config.yaml
levels_per_channel: 6
vocab_size: 217
norm: "layernorm"
fused_qkv: false
bias: "all"
qk_norm: false
optimizer: "adamw"
learning_rate: 0.0021
beta1: 0.9
beta2: 0.999
max_grad_norm: 5.0
warmup_steps: 1010
weight_decay: 0.09
Rows from block 3 of a small autoregressive pixel model, named by matrix and row number. Rows with one number belong to one neuron. Each number is 128 + 32 x the weight over its row's rms, rounded and kept within 0 to 255. All counts start at 0. Numbers have three digits each. After the name is the row's rms in percent of the matrix's.
After each neuron's rows are labels from the 100 images, of 14976, where the neuron reaches its highest value: "top examples" is what is common among them. Only what is clearly more common there than usual is listed. The data: abstract colour fields from 500 small random pattern networks. In brackets: how many of the 100, against the usual share in percent.
# fc1: MLP up (model.blocks.3.mlp.fc1.weight, 512x256), inputs 64-127
# fc2: MLP down (model.blocks.3.mlp.fc2.weight, 256x512, transposed), outputs 64-127

fc1.485 108:107128118108058126167101116066146193148119111158112154136124067087126123117150103097121150165129158101126052088139117085063122112115106122088078172133137089122134098096143111172151200082166152
fc2.485 109:111152195131144135104194155161137113108133141130129094166148109157176145102146102134139124118098115171127117069061080127135121167131124061118162075163127149112128153120072118157139084179117147
top examples: mostly green (35 vs 13.3)

fc1.462 091:151127124075145129114137150115167141069129172133127117096146137091099151118181081134131122134164126159142087125140100165109115140129147154135115072122124127152174164128158130198102153144115095
fc2.462 097:147146158105066104173084132125149161116092156145063121201085135107113123110130167156134136165139138143122134111133104131140187099056125132147126126061146161145151151174120090057090140122114170
top examples: mostly blue (42 vs 13.3); dark (25 vs 7.5)

fc1.182 087:195100203094142148145109157065144160129061177091137117076142194110116143150132129141133132117130125146149134195146149175119127067123142089132124141109161158128113148159095129097124139135037118
fc2.182 079:138165085116150147130112192121117129155100116141089113172145131150156144124105154123143148059139164159158066142101121175141110149171081122122114140137157103138170145136139102144119114125115160
top examples: mostly green (31 vs 13.3)

fc1.297 074:102161087134155117134082154124075141110121179121140117140126171113114121098101074138124134143140106161099113108127199090123160119103114129099101127136102173121134130076140118123126102125152102
fc2.297 067:095065191121141132079137133162159136161118125124157099124110090131112117093127127155107118168137140149109079115117130100165127121134089141130130123124093110156144130136087096185162093128136081
top examples: fine detail (67 vs 15.7)

fc1.280 100:124112120099168129112129153084087139209106128102140107111133139178142120162164111121156131131163098098139200184053131130125151102113100163096126142152182102126162154131150132190151104130081117
fc2.280 095:096119149116134126170121140174136088118127133154105098153129101093134085115096142174126124093091150179093058105161144100143094137171147125088164118149152161142099136049073185133114139160133105
top examples: mostly green (33 vs 13.3)

fc1.373 088:124099159088114132130170132130124137109134162092134150136169120064140182143185117112141100146127067074128154143114133101153157175150220081140154102143160132152129103143141103129119124121137112
fc2.373 073:110148119129136117145124087158128142150215149090111120112184081145122167134087126112133083126121139224198118148124141079100154112150157080119088140140112078180085140136142077106141138133148138
top examples: dark (25 vs 7.5)

fc1.455 093:076069113126124114100109138116116134102084127125131083159086105111109136122128105124125109137094088138105074087127129140098100122142138120121111152093124180125092144146166127145145178118115091
fc2.455 081:149123099120117171160114130113120121111185102076113159134136142145117131141149138156104101142151157119095137154121137106132143109114144136134100088140113166133087129121079078139133120158104120
top examples: fine detail (40 vs 15.7)

fc1.8 086:142135103116073122154139078088143103115121133107107160134058076134151127135119078084117169116073069135152096123109151170091136086113154090121106177147149145100090125181120088129131112129159120
fc2.8 082:100095133151122086148098085130131088112096085156084099090127143140105112110123187102104147098055067124088149156131086150105135165166130107148164150113070106128174113127069129074136137143189139
top examples: dark (54 vs 7.5); mostly green (45 vs 13.3)

fc1.381 104:108093102122092154074103097091135172151117108122128119103089137062119114128111097129126148123114116092194094166099152135139081126115171127105127180096105086116101108114103140114152111161136143
fc2.381 102:127201133129158150099134143116175089100110117192127157155084129114185102132126113115134142113107133153148070063148170146122086151147053134146105137148171101157107115104098126077120145136146135
top examples: mostly green (32 vs 13.3)

fc1.207 099:147170130120109154134105156113113153132128150080117086108127127130112117162109134122103156144123170168157168132150046100102119143148121086161096149130142143140192118129181153159147172128184108
fc2.207 120:126103156090113146108115181170141113072113148106074154204179117144115166177154116139119135178069128182105120181103136115143143134139115139150115127110144166117129166099120095121147111138186057
top examples: bright (31 vs 7.5)

fc1.92 117:115136110106094111141159176123105102167117103100117157105108078098069103132095166132137160131150103136119098128115126144041098142145170101140115141075146136121128137124143136116185097141139128
fc2.92 133:086182149111089126127169112142112154146207127125141157130148127118119113043089122139172120122122161090118149109179129169106129083132076139143133098109106137104170129162133127102100139180117111
top examples: fine detail (74 vs 15.7)

fc1.239 107:118109095081067143077143149141147128125089150128130115104140089144102082078149148121160116129168137203137130092146172097158143172056104088118126148141098159167145125097110088078128138131113108
fc2.239 124:143109139168077124215159099089131071165136128099113148149143105159105107146196099144119103116151149156117179111095193121119124150074114088156143104153122069174114122075140118142113126132139116
top examples: mostly blue (49 vs 13.3)

fc1.16 100:154098140112136123129134151130181074097089157104112118142160168141152159140144148085125170121142128121145130157180155149053104151073094131158121153186082091116124142091093159152107096171119153
fc2.16 091:147121168127119172154044157085091165144167160131133095081124078154093113158073121187131027142123122159091139093098152109173147105183149145136098121118180160125107098084196117153140145112139120
top examples: mostly red (37 vs 11.8)

fc1.294 118:153098121106083098134141131118141158136140081152115091149067112122095140096163111123126162133137122182120062096105153110096136123137133076095127178133199085158176122152117136145203148069182119
fc2.294 138:161149139071096141166114119131120120139171097114103110150082078105100096081065164148109149128115117148073107112156086133129126152140129141103086120154154202163140216157118114096078139113077121
top examples: mostly green (36 vs 13.3)

fc1.435 106:155157176114140134097087179144037172113117168095128146154155151106161105132164132181136122117096112124121094124130123175125161128129106120203154113108061152149138142108069137097106082114141090
fc2.435 098:093111070102122152167133136130176120172145098099094118062098137103103150152123167154109126122146122155087117146098180117096110087138156122112085171115116138116132116148133129123103142146111147
top examples: mostly green (46 vs 13.3)

fc1.266 117:144057159114101134123143114096118179130043107148135120104159121108086097150144131101147130121114113117116109138139169148120151168108155185144140138171115104148129097124103151158155177112118120
fc2.266 116:152123082123113105127150082151125131154108123188133170064148116181152106203136153092121138117176160204111189136110129190172135173138157167102107095149155118118107139094086168128091095119095156
top examples: dark (33 vs 7.5)

fc1.252 104:152024149109137152132087181094145148132085099075136110112099143154152207122163133116120133123151139100168056107148108106104138116111138145093135163176117093131090084147126149103160137163153063
fc2.252 088:129141169130072146162115113120157101155161128092138143130144088114142175089162069135104089098128090132143166094119174145134117119127102103121125124166156051127095183064138121122136135115141108
top examples: fine detail (75 vs 15.7)

fc1.199 104:152132089122128138163170188178137100079120184082120086154142116156140149141119140130118123111133105160132130049103023116104089125166179168142120098188101139142099215125110124155163152170162127
fc2.199 104:097145121137140103095131100134145131132165114097125111166103102129118127124182090162091097128133166099102080090156144128121116119149130111122124209113131094132123134075105161114098114147115115
top examples: fine detail (54 vs 15.7)

fc1.155 103:129077176148148097103106109149101162089115128153125160156149088108150134110187196140144183129178120210128151116139153139137133068091150143161152088107145094153093103135122100095119078133147122
fc2.155 103:159137094130111141102093086128160172167175161126130114154156157076119123116117137117100091092076076088129148124085083159094121120119068176110147119126119109119167089141139138112122107073117093
top examples: dark (42 vs 7.5); mostly green (38 vs 13.3)

fc1.118 114:155118081118043153135139097094161097125165115121126152132090124089131160092116103130122106139120086129158108125105124122149088180134129147173100156141135118151175166093107135080137180131100139
fc2.118 115:150193102145133204070117109100055130102185097096157148170132114135134123149128201122154121094153074138077053147130087099171125095130112128158093145126153118113101132147168163167121121174158103
top examples: mostly green (31 vs 13.3)

fc1.276 110:155123158109087132131113139128134166156130124108115114127174170108150142160122223114147164149072095115140148126080149077162115164142165143122125126158142175122164135104097078091134170174140141
fc2.276 122:103182121098096125104095123139163110126138109154164163163124141128131163136109130143156110164189142144123133162127109100128133138113152148139111143132108134123124148146105149114126125148113114
top examples: mostly blue (43 vs 13.3)

fc1.195 104:183129178142161160104120104104074143139122137160128091122149116094096122125175059155120188130168158191129145115154073119152146118129088103130132144088135116127176124131163173118157112178142122
fc2.195 116:098139149150096156133140132060127163092112099114146136109158065170227146124129099089115156164125078145118144048147121097100128122119119141182149142118091168125165115120158107112148148117138094
top examples: bright (48 vs 7.5); mostly red (35 vs 11.8)

fc1.7 081:115102164103052134150102076122159115096131113082128174154119106099109170137125125129118123129102108158165084105149175111138079137093128161156182124176114103134148173103145127154170043143182120
fc2.7 071:108135113110148091152161146123150122121096118196088076060102167141153211097142136128165108136133148129112184079083101125124140106177114102087164111071125209157122118130115145130133137053095148
top examples: mostly blue (57 vs 13.3)

fc1.95 094:179153143107178132160158069108134157134139069097115127116131133107081146132079093099147117127158103150116140147152101119057082137122127071110063183148122103123152142142139128111148169171094144
fc2.95 085:142121162116124198189131142096152160196150185104113120133152074133128107105182095119141106093120105133110117158180115114109154077111149199085121140142138097141102155156205048173104107175110132
top examples: mostly green (33 vs 13.3)

fc1.47 110:110108198150120118117120157146115137184108193139121100149130081144086100127206167085139210115149180142130173141133159152112113131147137117090134151121110162100114144167136121133123072143109155
fc2.47 103:058133139173180096124106106175103164162073140128104153107155177167173102157138113158165171095140053126113099143082127095145141069155116185135120152106147153099109105161152152109075120129169136
top examples: mostly blue (33 vs 13.3)

fc1.171 106:175053146145139140134151131153124181110119151123117093151141080148084121144097055107141160139148130121118163108079079112064164130146152111107101158108093201123064129116162152130122106167120127
fc2.171 109:090106118163110120107159182150135146091173112171163140128109130161124121161167107104158147162103141153100129129132134109115174139071135141105087131147078099093131087126175125132096103144075165
top examples: mostly red (30 vs 11.8)

fc1.487 097:139131084150180095087065119140178173088107128156121170161087095144094131112115185133120225142122130167143171173131191125161110124128099141139143114092150117144164125119183142070090094115138124
fc2.487 105:122128169167125157132118087152136153101129101118182147101123058100119174154090174118151157183154106151137056126158122139054100151146093176089072155167136140104107133128139122129134102109141118
top examples: mostly green (51 vs 13.3)

fc1.75 072:162097165143114100142084154091008172125116130114133141153192069126108124144152093122141190135115125153098169119120085127136172157134155133096089107089157077118132194133141135121149152138085124
fc2.75 066:062131082117116064104177154115110061121156066157131079108124155117095175108105092096241150130113118142133112143117131110113110106098175099137135178169086160111150126164144172109115167108133135
top examples: dark (28 vs 7.5)

fc1.476 111:149162131120162127118126095165152192086084120115116128171092094144120126120180068187118119108112122156188108107123130147134107141108067123149168145095130205135114160159148155116136164069202105
fc2.476 106:124131133126091145130073078157129113216112095134146106116121123056103161104111188179138094093130094106121085155076149145138111066188142121109166136133134131142138123073114125099151103077169056
top examples: bright (29 vs 7.5)

fc1.463 103:102065121095165129146079081108008145152098117116117139084099129203129142088104090116126114095139086156133160059098174153117152080166134133085131120160094160154135161075130116113169143130098088
fc2.463 096:129194094112109125171083159126115157135145126129125109158148129105144114103135119186141083104071134144108084175122150124108099133130112167152129139118129144138114125132162123089164139112135118
top examples: fine detail (41 vs 15.7); mostly red (33 vs 11.8)

fc1.80 116:071095146110143125076183098149102139156144166117132144150121126132096109076116119094144141116093117083147146160070173124129100113158159114123104100180187066163146157128156087089126145114120127
fc2.80 126:136128034105157157118094155093122095126124075130137119086055119104103113163117097112137135142088112130173117140145154136158151150140123065135103122133108099126024133121136168167061176113143115
top examples: mostly blue (35 vs 13.3)

fc1.439 085:144116125128101142168138154067093175146086102128143078096071149076144110137167119125126151147124168131132151084074157077070095090142078095132143167096137104121093105119124139093132213175065105
fc2.439 099:119146143130120119096101119145152123121106129164160140185167111178124126144113120137112155196092130216112159091124193094143158107137083140130152096178115167138145093128145139143131127126179095
top examples: mostly green (36 vs 13.3)

fc1.222 099:100145135105159108057180120125180150113141138142118133106073100136146076105151139085143198141154095148122066137156127122121132094092112135111144149178120094129149083143151129102121143092094141
fc2.222 107:143088138124096191100139167120105114139125166098126151164101192059114111138088164128131146121132082061097111114130151131149142087085119134143084075164165179162063103101201150119089082180128133
top examples: mostly blue (54 vs 13.3); smooth (28 vs 10.9)

fc1.59 095:116115152110133137070192092157089084076092161102130133142162144122141126091130130088136135115144150120153105098105109162162039092097124173221152099136114116089133148047086149095144104158187138
fc2.59 089:173084091107125171137095126152143131109145063158125177111142094114123127135089168100171133084115124166104126170109122084117152114138073138022153173159148185096120144154166090183121151106114142
top examples: dark (29 vs 7.5)

fc1.230 109:107142136121137109051077132118118125111054141131134150108092161164055096066125085107133140129171119185151108145134112120171108146128122100132149100130134157139136161080103111129089133122090135
fc2.230 102:178133158117095137143141093125152167074194080152130185172134154104119154073214093153095139138166121100142154152179169121098165177120099107111137123087191157148109094079126166141132144130141150
top examples: bright (25 vs 7.5)

fc1.327 101:140187187122127123102121119113137123150096146080106124087080093166127088080158049152125131113166117151170130150087105147088125122116160154154128127062135100143137130145089146134096117126121114
fc2.327 108:154097077128142082113073136201161129154193168150162140107172134100164162120122067086131154112104089079140121158127142118117150114140130156119155155116109125170124139161088135163109162128149104
top examples: dark (27 vs 7.5)

fc1.200 093:057124136083100069121208123147125139179086149072116072150163134098147124127061067125121170103162197139145167155095141165106054114124154175124092153131131149122131069111118161111156121129118126
fc2.200 109:149104160122134183104115111099076102093125120126150158132157145100125113115186151165089125144115163142118142084135052162183111104137083160140087109157123112137178165121118117167127054167084108
top examples: fine detail (69 vs 15.7)

fc1.414 107:111097202116113128123112122142117143142101136135119143102128134181132096159077148101137140113128081156160109113132129113097137081115119074139126096139119085116153149111150107139144119130146128
fc2.414 082:141149132135132153124090156130088143133159136115093136153124084091126133127161043136096141101115129107111137118167093145093128172101075139109154120134191116121052110115122119146080163131165162
top examples: bright (30 vs 7.5); mostly red (28 vs 11.8)

fc1.405 083:162117124081117102114107075131078129106080189125124144121133111149096099106171152166134147133110128184103113110205109141122118132145161144137124125157094166166185141132079170102111083111081125
fc2.405 088:123162095142193146133155096142169106146097083164135140131113196151165088163119109087131159129124116109163120151128139121112213082173106123122069173091106094150081105140148112177124120159121167
top examples: dark (44 vs 7.5)

fc1.447 113:180080175095151127148127099132094130074140108130131105084144134151125161165144146139118167174140130130105119112110134132087149165064152110149077103099086122137179098141112150185128043126128106
fc2.447 109:121143117108112129109117148158198162126104138144079124163148099092147096159133091160106111137094180122108102129163115108207117120137123167122159131112100115105115200075122149089116165044064101
top examples: dark (34 vs 7.5)

fc1.138 106:144152157118142119085109090112147098157081129167117132139079141129122095126153155135157196115144144131149107096176144146087149172143133133126190118135128067167164121051163160076165132126114112
fc2.138 125:132180129133143172100148087127130122129072161176130144154083115143212112131134128112173143126124137122053101106108100123084121189106090173130112145138137102135087135144094153111105102159154109
top examples: dark (58 vs 7.5)

fc1.229 115:142140136104132145119165117136110145122150184147123103149158124126128136103168127166155140146105076108106130101083139132083137104152122118109150114143114180134066116105147130121217141182099154
fc2.229 132:153173101143153144122103088116118127153139164162151161134129101132129165164101139104160134158155115141140145142136087128111148088145141165126091101105075131140184133161170114147081113124086140
top examples: fine detail (51 vs 15.7); mostly blue (34 vs 13.3)

fc1.145 091:123170130074184108163131133108166119169117084153111125107123134172127099071122138107145152117125172191115117149053110153152143096079160132128160151063099115156137109094124132108113148150135140
fc2.145 093:131111147144115114117149061131072220055154123087092143127159099131215087123084106153120134110134101088131190099127167127162157135158196133169157159120085122151119128163102072148124152140156137
top examples: mostly green (40 vs 13.3)

fc1.172 098:117152156110209148105131108077146108164075094117129119151137146134125151130114061118119096132131132122202135129110166127130091163161100115121115118178093157149159189164126172174179114103155121
fc2.172 082:176155192128121128141130097139142131089171067138104143151152175160152138052118163170119080119142086152096129138175104105148151128131134196098155098113133155116121109130127120115122135158120121
top examples: bright (36 vs 7.5)

fc1.508 088:112130155108133125125166129134109138116068183147113123126148152212113092117154030099126158114093133100207115167114107158141074173130142128128143086079143114117178096150102133119189119079109151
fc2.508 097:063144129135101127121111086125146142212084076090133125141168062141156140057112150174117145126171145134143163133152072137176154048177092120139118136110147129115062137108063023174116177101138141
top examples: mostly green (59 vs 13.3); smooth (35 vs 10.9)

fc1.214 103:144100164121151156156100168125140154199119129124113120145097126142119178119135152137149143113147123032115166099164080147113079103147138172133124075138090117125082120108122098123050145124129066
fc2.214 109:165091144146157102138121172145106154081104157167118172139136100129104165124193199107114122106131144125170104113061155141147119166110130101121149113153132135135173077138124114114140096104135118
top examples: fine detail (50 vs 15.7)

fc1.131 108:144175143129171118111161112142104160089103120134125127124116118134142114143168108120138142121151149201161143127117062085096165079145161083116089113168127095107156085168147158143106127176130089
fc2.131 113:127179143147127124153177149111144161124102098111159136139124143144068107141090107135106117168145142104144177112108111123124118112103100091115112100155118115134097190128129131166119100145073061
top examples: bright (74 vs 7.5)

fc1.133 136:112091135121098139135138134121114163050125078102134112144095122136148110137118139118156142151119157125099113054143159145096162126218217146175112076070186098139188149136142136159098098127156142
fc2.133 144:158090135121161168155152085122146169151150156118181129141157134121110127089134168094121116137146147096084132117083185119153115047092122147184115128114108117134168138157124125177152140177138104
top examples: dark (25 vs 7.5)

fc1.300 095:119166119083094136163124105150098156152140092123118097157123146150131131123181140132117125164134176185157107119129147090099158140080038101101169185083135179146112106103125177136119126150124137
fc2.300 114:111118165111085149160136120113192109140145106083111098163143097083146155154179122112106132146176156162087202165084158125147097114136110133148132115150074094114142143147078139129142148157184117
top examples: mostly blue (48 vs 13.3)

fc1.236 113:160094173097077138104050170055107138103114116116117104170134074102096127108170169180140118102131112138112141082170177098074094119128161126125088248170130108157155099087172141126156113133146112
fc2.236 113:108111111122147131097106137098138159130107134093154146142180146108112153070109117114145137146122143048131131143113087116136180058135155123143097118143176116132072134145166121104102146150113127
top examples: fine detail (34 vs 15.7)

fc1.370 077:127145138091130129123195149117083132125114097142119160155146112043075110135215089125139136107145134155138137141161118159159113095140090137125118121109154135137180136137209120136133122113148144
fc2.370 081:088147093121119122033071127163180119166130139111135104123115062091102091160152169105098174111137134099124144194087121106136159167159099095099107145174140191135093098134061012126124163116073162
top examples: mostly green (58 vs 13.3)

fc1.76 103:105107130093134128183152121138059130128099108097119158124094085161120106135063109144121153135084138110156143139129106104088090143147134155121167125127167101172119146127137132131121152161150151
fc2.76 112:110103138136174090100145157113126111165141119138138122122120149095150124113136132121147127129122165131158099117125123129124169101108093147180118135137131126145086118127114143121143142172158157
top examples: fine detail (38 vs 15.7)

fc1.263 104:133123133122120109102125134135144118110149140141104190134124162112083095087163128105110147095102096124141089153155154142141126094109100095154156142093202159113181114138169160156152085142112129
fc2.263 101:111070121118159163139094144100112142156159156112194132079196153118099129133094112145080125157173153176064182108132152089105183145155069184086103153155096067177150123099135163145113124167133086
top examples: mostly green (42 vs 13.3)

fc1.302 100:100119150122104100118100120109144190126099076099149134123064152115168131125127139106142136144104146114115132127082178119135102054145148096127145132135137103131161128067139151172126092099158083
fc2.302 096:090107154109115123106125213133118113112165140121124069148141152089159119176121097147100104134152110144131107126092169140227117158101092127146164114069119110160119149131129106133166114151160122
top examples: fine detail (49 vs 15.7); mostly green (42 vs 13.3)

fc1.470 104:138132070102124145124134072087170163066131131156126099171122094095128126121141100142123118126129186137152087094117125108134128183118115090127127157154150141167128128145085117134160156170146143
fc2.470 103:139130167164157158148115145182147141122119120084164136164141141095150122162086165085159145153097129125114115105091129131058122120149139137134098115141095143070147125108141114155109100134139120
top examples: mostly blue (48 vs 13.3)

fc1.210 108:108084165114131108108158084137119135102090123157150167210111143120171180047126118153156138130117151198157151129125137126149046137130074139096143102112167163122130183122123122127137158082092148
fc2.210 118:177109099142132131149161137170085124123151114143109084081131143161126180087144151108112145177146117132102174161137114046121128158138092123130132113143188103153178087131119131144113195122152138
top examples: dark (30 vs 7.5)

fc1.411 099:103149150121119125083113166150151119145141175123132117119136085117132108107146125148122164142151129136149094165108116145151129152096155178140153103155155087133140133125116098191107087121128109
fc2.411 099:112089145126169128112136121109136139153126160145133133108124188130150172167144143148135115104087156152129207170075115153187119077153147099133064065087091137140111123200186091101136152119176091
top examples: fine detail (61 vs 15.7); mostly green (34 vs 13.3)

fc1.152 110:108096119119150115098142131112077172067087134101116078171132121164113091141115085113169149126114176136145163117092145131120121141181151171152141068115148182138199104150161175192135102160150144
fc2.152 107:124164092111107122138179075135100149158119105151133116108153087125173152121145113138142128136159175100129111140158103099155120112114137131104095163094123079152068129130153132120152140169069091
top examples: fine detail (62 vs 15.7)

fc1.268 107:101165104107136118084078135152097155108136097113124129137160084145128111098135184119128136136154113135128139099110141131128120088171099135154118136086154118136166051153136133075111136102103138
fc2.268 099:170114101159141112175122064103168133109152101115088151150136162160107131128060122120104140157146160141093156084146112130151142150176146126126108132158114092135119125129111072166175081163156112
top examples: dark (36 vs 7.5); mostly green (35 vs 13.3)

fc1.478 108:158075131110118151130045119165173155117163154125142126139087140151090106109111116130115150150121114080109093120101153147111165153179134088204150126172132077143104119095151055093097101165058089
fc2.478 114:156067154123149124120092114168106125123119091126107109121065099093112144220143169141135128114131128143130191122127059170123140132055156153124162083094109146133048133174102142087151164094242155
top examples: dark (49 vs 7.5); mostly green (49 vs 13.3)

fc1.149 094:113110198086106122116171076086088121096107125135113149064145113133204096135122128091106160106112105144072087107132142163078188119119129101146112124100149129158137158144170116110136097156144135
fc2.149 105:148075123155148097082141061188156139080109133116164068156133113139169156117151144106117138097131116171177136112171114121129111102179100105180206128139148132136131091105132128108116118166157143
top examples: dark (28 vs 7.5)

fc1.364 088:135138144090134110143101150113079136115057112148119135155116144175158104140142143145163214124095127142097074116149115148108142136097130114159091083143158101158101189148118138117107127160148134
fc2.364 093:097055123117201175122109154108104146125085107107105165110128126137162156166126125150091110086168162140098154136115106140151156122127121155129129141101091108153112153141100182170158083131076128
top examples: dark (63 vs 7.5); smooth (29 vs 10.9)

fc1.361 081:105099103072127125134098107105113144163124140147113057160098133103153106094141113120126125111196153142161141090119141170114131140170178093142115199125134129127085090101186159165197127162161160
fc2.361 079:126121079102162120080133106164144146118133121175000218136123151106106140161160103144114114103133140119143154157152158151153107076129092177174113132167139149142100123226127134145107134111142175
top examples: mostly green (37 vs 13.3); dark (29 vs 7.5); smooth (27 vs 10.9)

fc1.134 114:103118098107130112148082142172152132122130155138143099142113164166114179092136158114163143133118123087171159095116144116115045194109180129108123068174169152151121151101125115130167068194129093
fc2.134 114:108137157111098117136138124145150130118149148107134166159103101119067192165149131161108103139188156150135114093110155139190174109159086123105099128061095153137145168075152156113133116099116126
top examples: fine detail (37 vs 15.7)

fc1.389 108:129106131114103119148134134134178158111143115158127157135141096172118162149172123140150131126103084109093200059108121144130106087085093130203107097081093140125168094110163143140130093103149134
fc2.389 117:164190148116099128142134147154113081132113135128109027164100143111129137150076085147126116136097180174130169169161149132137177126139118142136141138169109125134183117139154115167089166117138136
top examples: mostly blue (42 vs 13.3)

fc1.225 103:127174081116164134097121159088171100118098127102125143049178138131055136108197122111109128112142112139133077105146132125134121139137106172116142184148129140141122105098118118144133121112146099
fc2.225 104:150097120144092149150123118099119148073192133116147145180188108129106110139100114112093133141131126109125131149113130140114062158109112096139120123140129164086164084129147095178148181170125095
top examples: bright (49 vs 7.5); mostly green (36 vs 13.3)

fc1.232 107:152128152086109138191147167068136140127103124107136148189161121108160163142170107112123144145148072147144081185102167151106135131146135177075116128093135157113184103058102113089150107148155106
fc2.232 098:144099106117128123098132097102132127107108095111132148112092149136205099103076134131118124123145124133098099134103079131177109149166148136136111124150166100162155147127173150187112097128071131
top examples: mostly blue (50 vs 13.3); dark (36 vs 7.5)

fc1.198 108:165154110104153120144041128099162146087128151110125071103091090119063146132183099145136157154142149173126106109105115102095107208107121091093092153105148145114192117118130136107138169135079110
fc2.198 096:142153146132124135159123100135151136081112076151132178170056145184110138124112118111147146135218096067063132132142143134153167118131124148100084152077196155091106123142129088087139186130095119
top examples: fine detail (41 vs 15.7)

fc1.94 090:138109169149164103134117186111061143098130096137130117104110142164101146122179089097120211125166138094090139147081089078089063121097132143133137112133108126115132128178094149142144129143144138
fc2.94 092:110177077125139132119153084077156107149141121111186185108124141150119130113092148097134156147078141208182108180130125116116072097158157124083117154131141130083057104131114165147161143119098128
top examples: dark (25 vs 7.5)

fc1.396 094:118104106109132144112132212158082136187059113099129131160160165137124156167126091154139125114163133090094075122145129147139106098101127203164134092141095128116142166118049151098138091155128139
fc2.396 080:129167101119159144127143129112094115107147139103110105172156093120135137132197131130107101088142121105120123104137171128200135186138118089141147166108155121133136142102173131110117114137142123
top examples: fine detail (44 vs 15.7)

fc1.456 087:184122145134093121119089106110056134075122122112112140131157101125170153125197143116147116127111068094119183112196135118084069153190101202188157157104115147122159125151111173099121161144128124
fc2.456 073:169132137162100139116150131103098181148164135106076155155080195105104133179084137146160107112148090120137098094092082128093122099130255168183168140180107073099141151102090138132140085132144058
top examples: dark (26 vs 7.5)

fc1.413 112:159203086116125126132058151081135146132156169132127106095151123145074133139161119129141155166151138098126188086128074111063087160128182081122153168130150164118156067134114132097143150191150143
fc2.413 110:122167139107111137125090166107124079177175117121122143062082135102091148241159158134134140162145192166095141192171127098101126212180118113160156172140187158119131117111113167135078131078128091
top examples: mostly blue (40 vs 13.3)

fc1.292 107:082137127095152112063142137159085125170108161151132157124116153105121094101131106142142120113104112158171074158115127140151092146102100119114135142172136191137164134180121093135162073059168104
fc2.292 111:115168127100090090135077176170110130128153121159134158104132161135119112182112102142104105136162143083163125072138174131124150108119125129126114100060108161146135101154138123172106137133164099
top examples: fine detail (50 vs 15.7)

fc1.142 085:181137103112053153133107122126134148103131133109114147160059077098118131127134132149122163098082079060112133153151092174128087125171133158120118149143152062121105135174163161157120147171152129
fc2.142 092:125158171127128157146119122159073127191187080067128078132173096161147131110153050133125109092096127143099102121138184138164156106097132073171105096122116102161142120072138124101102093188123115
top examples: dark (39 vs 7.5); mostly green (32 vs 13.3)

fc1.63 103:102122204142161123122091125163054095137088144147110124098117124146134117058154153140138183113153127211112115102124082136126161135133118170161071132121096166152088082173087155107175090146182121
fc2.63 105:122142068141113142140133137138176161096096174149118143187156175078162088198141118114141150138160199168106139178114102161109102092141150059142158134169141095071120089090163096124074184095085163
top examples: dark (32 vs 7.5)

fc1.314 122:106080110130136129108151170081083072102131108119104129157088151125114107072142142160121130116137123145105125136121132096110109068179212146160165143151073100166102143134175151127098141120154143
fc2.314 128:119082134129101182147127121098081159204163135098136144183120115206109096112104140117100134129111110089113119117150098151133102148129131142144108143152128139119131128129116143157118160117128133
top examples: mostly green (56 vs 13.3)

fc1.468 077:160032125063154144136162140128160124167118129199116126136131122129068122121145131125123096117143144167123108097136129140146156113125163113135172163117150076160119132073137139141171081138160123
fc2.468 076:169106155130057186161118149134170109128126156080094171138114039102140119128124115144041137131103050153151118152152159100119156121102112141132106144142106192163118111137145159096133133165107111
top examples: mostly green (39 vs 13.3)